From a checkpoint of a small segmentation model.
Data: trained on scattered letters and digits in many colours, 195000 training examples, 15.4 epochs.
Rows from block 13 of the encoder of a small segmentation model, named by matrix and row number. Each number is 500 + 50 x the weight over its row's rms, rounded and kept within 0 to 999. All counts start at 0. Numbers have three digits each.
After each channel's rows are labels from the 100 images, of 14976, where the channel reaches its highest value: "strongest on" is what is common among them. Only what is clearly more common there than usual is listed. The data: scattered letters and digits in many colours.
# pw: pointwise conv (encoder.blocks.13.pw.weight, 128x128x1x1), inputs 0-127

pw.106:466439481532505493473501518488430469495500581372470533556466509545491544596440457519488405539465473509520506471546508504468520527584534477549586527469398506513545536488492531601550498586476633404521460471467526506475543490489481514554531499521523411392430411537495469463455518439483538475500430532432403443438466411440485450498493440489658482509529536455453438552514397515450499470472
strongest on: the character X

pw.12:506537541505491404580549559506518523598530442447533535571464530467519496458621470577612488518524452573529548557484459504490416504512559531529434521529590471430510495545595502538426508484544475492512500523563523551468533416467509601566509429448602488517508496466479511584440488513527551480445561533441433479491462422454429497441576449534501555487523472577493416515512375460518453400469
strongest on: the character D

pw.7:545556538457479453504499512626510460433397483446564464490489462430480489473494534428508473442393502421519490582423439523504542461482508482487383579556519532556520536477544476430438449561459432558434595433423549397553518459500554489543530522439472478494562560521452515531389509499412482453452544487521526532596537473440509533453554468478518522505459447480527496436487464489593385475453
strongest on: the character M; largest: M

pw.17:483457518459459499416530538445537451485493427525470477537535515470489505482423521493430705468561501489530590418566433491485461492474459455556471491474395510444477511496519591509504465501626498464479435489502496550433513578487496489475475498437490518372420439445500469506524490412550536549536441570480486477436474500600586432443474453412442493487494495530515520453505556423422485530423
strongest on: count: six; the character H

pw.53:545482540325474510514479463530460440375504473508488412488484441426498552436435463418460493525549555497453442431480405485494501404406518496503468467407493534455443540502461436483477382557492455534509536575427455473442393536520537477566507545415454548544544522533531449430550505505533485573523421464501543475555485493532434483476447487508503518490503550496486543375412461495536497552506
strongest on: the character V

pw.92:418436445452484459552480562396533484465431470531403469524475464470440474450479487522543653483625481466463542482438349503493503482472469468501481503460567537501498524466501487412447530437536457485459421595479525484485466512497418434419527459412441477534421490490501541465558478486544446563594504511478506517468400502524500428498444452503440478486437560532459515435476550526430549592445
strongest on: the character T

pw.78:514492535419438458470498550531461409405445494479528472462500411398448476477426452453427453504479495448496461534392421568521552457465474454444418554465490397496546500454489469446502425490403450529503584481422537417438458486576475423528557535443438466547541559448478547491468447570447518579448493490520575549574521482477445495462497484457520478418502499391471488411478477466591494496490
strongest on: the character M

pw.77:457436447470419508408500566422545562527526511462464450440489490453525412452581521510516534503472468536541576488467473439509492512515461479584468495549465477501512364546532554513478510514558437468492428383578558562522583483455485564422433417494554460463398429474469466563459403444419501408449499488466482518475429527482507478467583490461517582475520512575485429474440529457446428476436
strongest on: count: one

pw.30:438390447537491512458507531400443474539550517455441493461457527552492471506485459530473494522525492559484500495472507496509497501533482428511558508503472436457528454500487532596531522489516597434520388502447540507512526458413426527480522440504545462438363366530537500541473468437516481504518419436424420480365436402471495468472522411508550431520583502518504454494501420511363516438439
strongest on: the character X

pw.79:533468523434515467465548493478475482486480470501505462508498485476495580466460519518458546537571529516475530489525404514472437438474422586514511465459518479462450518466499482528514457526566533507539423647553465562471481565479543485540478463419491490484490457540575528509632515445716493534713444517485497396518527533592493505462434500450486520484463516534509542475442521473467548534511
strongest on: the character C

pw.2:446505435548459480567424527476566519551513505554489448622532504588545480529500515531538546504538518601453470543603514542542511509482484532496528565578541446562512504566642420442497537542404533509519458537485593537609512534513491535594549470527547551507468485529504595529563523487519500503562605530479525519501469505524489434632646529529508502535506530552533531521606533533478493524550
strongest on: count: five

pw.83:497430505421477446471619513569513477392509451546499464533570469411534495429460534466446529454473556463514485523525434500500552496483495485473455572496478506537515526527499583383486466516453409541388562491473507418490494570582525443523501571443464472467484529490481504502480471473416444511488498477598697520515564543551571512424565484529482486427504474450488503411484603500487469582486
strongest on: the character U

pw.10:484485552532564523482520525471599574509541491456497447531519504467524525556504414514487462474484462499589567518505482559550430561517572466538436462525482566511694510455548515502489465458559444507539447471537557462476526503467486445489472477523507462452479428445460548594422485440453451431435508396457495650467473492487533407494529521465541534611462444452462394504535426424445486482457
strongest on: count: six

pw.24:476476483647558473580499527513539511510492541489513426518502551621506527559507462493506487477521504464515499514554548582538501532554574495478541570491514460526576536494560463458547684528445495500506479480504572454475480508486472460574542431569535467494469492542543616452530486477468526449551490477481515557471485453506504466698524519552537497542552482440491470550685507506466452473490
strongest on: the character X

pw.98:482475501417495464473560447489420465476505516528491380505508504501544516476486452533479528535646566564450456473515415434489479403473508534513495474390504431428397525544452503480518499534454497485511500647541484512472435525506513551541465473437536481524496520543548477412620543479647519564609457525515476407505488531585497489450391508426459476478508533513461553464452515534499534572502
strongest on: the character C

pw.45:512456521453527496502598544524540502465510470619469505533658472478502495466483520461463608479510610477524519532554475518521521505476491517518467490505484513506557532503499627547526466503542504520521486530471505510502556706562538468495522537366494498437532507537511499483503520451516456472508491493510515529469515588653674478464504486490478491513493529486473504428448647492497509562535
strongest on: the character U

pw.64:470513430527578475532455544509640633579503434459515446505480470514581487517497479531508504489527470486483549550482502620598429495497554559526449499558483542579577503559584488445469530556475449543492510494471626511501500460461556525553485442538552506491499487480478649564472521435482514445543568405511501617529475486476531430577590520547485549546478467487522536541608497511507441479530
strongest on: the character Z

pw.105:475572462455501475739492430451514470503519471473478447426513503463520466462569463513595489458588475525501473531455460489501547494462507499491484496493765513471508559548539435475468530529449476515462466634520536517521466471482472561474462460450503478588526516519495452526528463520500500531549508581438454476515464418508462484473521457602504510489459534530527456522516490505492497436457
strongest on: the character D

pw.86:462456459504507485454514612486529516505500434516439427471504487485499525485496487467402561475513433509561555515362429560584480572547497475573500460530560503420682592512512587498472465521636483519516427463572557459444598481492489505504511496453523534473488476451488528576430441474499432481441483494464550623485459518473534524492492482537517562520456410516453479508543447394461480498491
strongest on: black; count: six

pw.15:510405487481516501488585558550540461444459476553470463515599487477512471489473500454451600490499538436565506490494481499511579526491484519499475474467446495464538489511513659457458473486526422479459535453447490451509532637566512451500468521447446456432532533446497571525473516516470464451452500529567590583490492605601642506480537481557459443461497489459480501421460649435481469602466
strongest on: the character U

pw.95:376485404476526515478467500344536508526518453468463494427462480478508442521503455531513538596454452528515575472424457545522481492512494551535487498513478514509533483495468500535495478417594479508529299533525499523509507446425432502472471414449533451440475395493458494537521536499575490507552538515395395518392453474509508471486531434489500616499461519572498487471528471511390535462441
strongest on: count: six

pw.90:496525498488555478583567490533549535519546478523511544507550551510515381433497515481485483429425489544503514646485507534500596499462495512460458518615514519575462467587559494428497510545516454535488539369417530477607469487521529562566469550538478520507502528504427487513466535483351495480372657446530577544525562521510489486457532512486501495540496517441555447564477533482492524502592
strongest on: the character Z; largest: Z

pw.44:484478510534456595466584514477462485499459607512547445483512596558517555564560531534549480490515524529571521507489534489488465549616466470514737488478473497513511467553421523580667577496470626518586504519511509527559589517465542541555510467531493505482469508585543485529539468497466534438480536467459470486463509519517490497520470542540595523502517579463519461534478517537486455416491
strongest on: the character X

pw.96:504470520560467531465565460468501406448475519539467425469528535537494585550465447455404539510562485398551524413564503546491497501531511476475613484411474437503561552434416513597572492450533563529535484604384464446414469544494501424483526539500441521435515492592593495526554478497576546559567404535517510503466494470575508553508410470491541441493531508443543553467561554533455486504444
strongest on: the character X

pw.68:444503493519506446467543527524538591602500496491541505595479485537531440449513542505495491514565459552479503461515500568534389506510457458529503545648545401490496534529573499498508534556515497491441476472567562619539622516463493525562449381520573475527500456522536566596512504458519470462553560496507468444458434490472474456568640540463502528529467510632456450572539491438475450439486
strongest on: count: one

pw.73:515420481506439498470539511418501462504449440484434403513519493416467527479391501460363597468453427493541565433511430532529497501484472462459502456472438470477515573424445580530482467455641519527490434445443487466390537512444522453425532536391512489393451424499492489524467499505520475513511413451461463523394476468523576524446486387443488506481458488473481509488464458474460486522418
strongest on: count: six; the character W

pw.124:523471534507500523515610557562519519514500519571521516494715506485539456512504601526516488499482550501477501566457498504525587547493513498462504441591502492535510499557488571483514512547459473487473525364483549460549544622514521515490502538501514526454468531449448532565404463488413475402428501453605536506518545586551615505495547561543478501529493437485515547517568578564548408442513
strongest on: the character M

pw.119:479481510509459507465513535480467546527413498502551581554514523504485453469511595539531474473408462501470521555535526478445510521544414465488539538679531521532446477473500471490513507493522459535426458356531465551612500481442538514555488478522507502496493473529442451533394487418385465421363635431538530508456545509428482499489576516499504541489537461572572471536517487430482415464553
strongest on: the character Z; largest: Z